From a checkpoint of a small contrastive audio-text model: encoder moe soft.
Rows from block 2 of the audio encoder of a small contrastive audio-text model, named by matrix and row number. Rows with one number belong to one neuron. Each number is 500 + 50 x the weight over its row's rms, rounded and kept within 0 to 999. All counts start at 0. Numbers have three digits each. After the name is the row's rms in percent of the matrix's.
After each neuron's rows are labels from the 100 clips, of 14848, where the neuron reaches its highest value: "loudest band" is the band of the loudest frequency at the time of the peak. Only what is clearly more common there than usual is listed. The data: Morse code for random letters and digits, with fading, noise and interfering tones. In brackets: how many of the 100.
# fc1: first MLP up (encoder.blocks.2.ff1.fc1.weight, 640x160), inputs 80-159
# fc2: first MLP down (encoder.blocks.2.ff1.fc2.weight, 160x640, transposed), outputs 80-159

fc1.216 149:537564464504500532522540566540473455526498589508503496496624515460501476491474497579468443447477446496507568490512421472480470484395545462413479512483451420502477474473442475354417435497479471409392390449469443434426507524515483506364442455
fc2.216 143:444487463475470424539547597533491542563592484525534428434430530533544624526574531518526542437522457443493393571507519421501499528414502556465571534572442468477650471475569544556487584537558553576430425500479529593460529514501510458483486435
loudest band: 2000 to 4000 Hz (26)

fc1.45 174:467563507527509465557467540511454440522561513556586578582584511545487487458417492528473569523534512555473589475454464430448448459487528528453522555487497435516415481476513441412478485492521519451492404527502486452412530455550463485488497556
fc2.45 206:559443434535499479440373463430496573551545505610508581517489631616548549482525493493527496523554526507473486528570459540541520542487462522489575486590503519511552554501483501519516512517480537534534472399537503584493482551463510552497482446
loudest band: 4000 to 8000 Hz (25)

fc1.475 125:500541509506528517514522524538536492502514520460531488537614479507470482549500560529516546559485507482493546446453512514464500433410445430449452424443460468465420500449410379402545422491551486433441527498519499369481491415511480428462462497
fc2.475 119:443460498527536533466451537483468546565568538540502508571486591593525470521504526488533555475580548481528434476437420469499520475451413506497560487573495469488560397482570488477511513482527490514459498417581525559434462596445529487419426453
loudest band: 4000 to 8000 Hz (25)

fc1.560 084:493526484548484480525522511513493481464477508428456431483596469497484498567535468554523480520556463524541503437430527466497448354468482379459443428453389466423507448452529430488517476444487425503425534484509506465369448495485409400489373390
fc2.560 070:637485557443529541463396392547446515527493412548413448407566564520566526518591515541459389583491531462476436479510478564485538526492516417364509431576549482470561463426556556545481467558516574492575555547590556548499414547518552515535521515
loudest band: 500 to 1000 Hz (64)

fc1.241 130:499521569464482515537550483542459507378506473415437506450595479556457526584593496586549468485502461451469419475451487494518408380456465413521408412486339416422490489523489483508525487502493402400439484491492478415447460481501447423487371530
fc2.241 131:476570529369522475381481481491473502536454474541542421439499431472548467429448583527552543500490402445496512545540556500473452583573528489502508517452509502484543548444522527523519522460434500517587505560536519518524566418441528514534511526
loudest band: 250 to 500 Hz (31)

fc1.595 103:512478493449521544531555512569491424432489459502484548542558487509520502559564516542512566568591491535547508517429561492506469442430511433479468452438403428411500466454483423453489415386482465377478545452479506440404451444505505401493402451
fc2.595 096:446463570512524411405390475417541523586530493610600474498447501516448488466501600447545551556519483446386424504526483458505434444513475467420554464480545574505526473491494483568521577501511525559490542429447560528525463555511441546554496421
loudest band: 4000 to 8000 Hz (27)

fc1.58 120:460450530475580457420414492478513450446453450396468500515462446490514462560524540517499592517538465497510469484465578554533502372388511530566464438519454465500507406424468490471527532364529460477478518506443569443490463437484488408550445442
fc2.58 122:503498386525512507407462497466422486459505525543438526462459603449567444560544530574451421392476463435457476484547469470477495494477537567402449568516394495496496436493481506461505458464508428504553512497411515493517575432461448514483408489
loudest band: 500 to 1000 Hz (60)

fc1.126 064:523456535437530542464474486494493502497470484411482493491620489521520561546504540378449521551552505475556503510405495494551408375470416383552414412473410399375483422421502475471546515469465405415435475522517563490428450515506530417534403452
fc2.126 059:481562486386463464545535525551483449374477493519528509582584536549443472481479524513478521580506445557475518503497459460467458557498463478466454496516468457502499469503491483511535537384483413485573486461455465449386529451536444444513432459
loudest band: 500 to 1000 Hz (65)

fc1.260 128:452471453415476540525453511525434409424470408504431431559472407500452440485528476514552555494515468503474434494424534458504503455427458473499431419475380430394516483455507508437548477437467368451462510523459509478489475453502429386495390431
fc2.260 118:527497491413584502426465439486507521522554511533523487633442449532598500410401453403438522622565514552508553549501512571491492507588491450497546477487540505609493531505500481497531553512489566563560536464535510527496408483493497576549532551
loudest band: 250 to 500 Hz (33)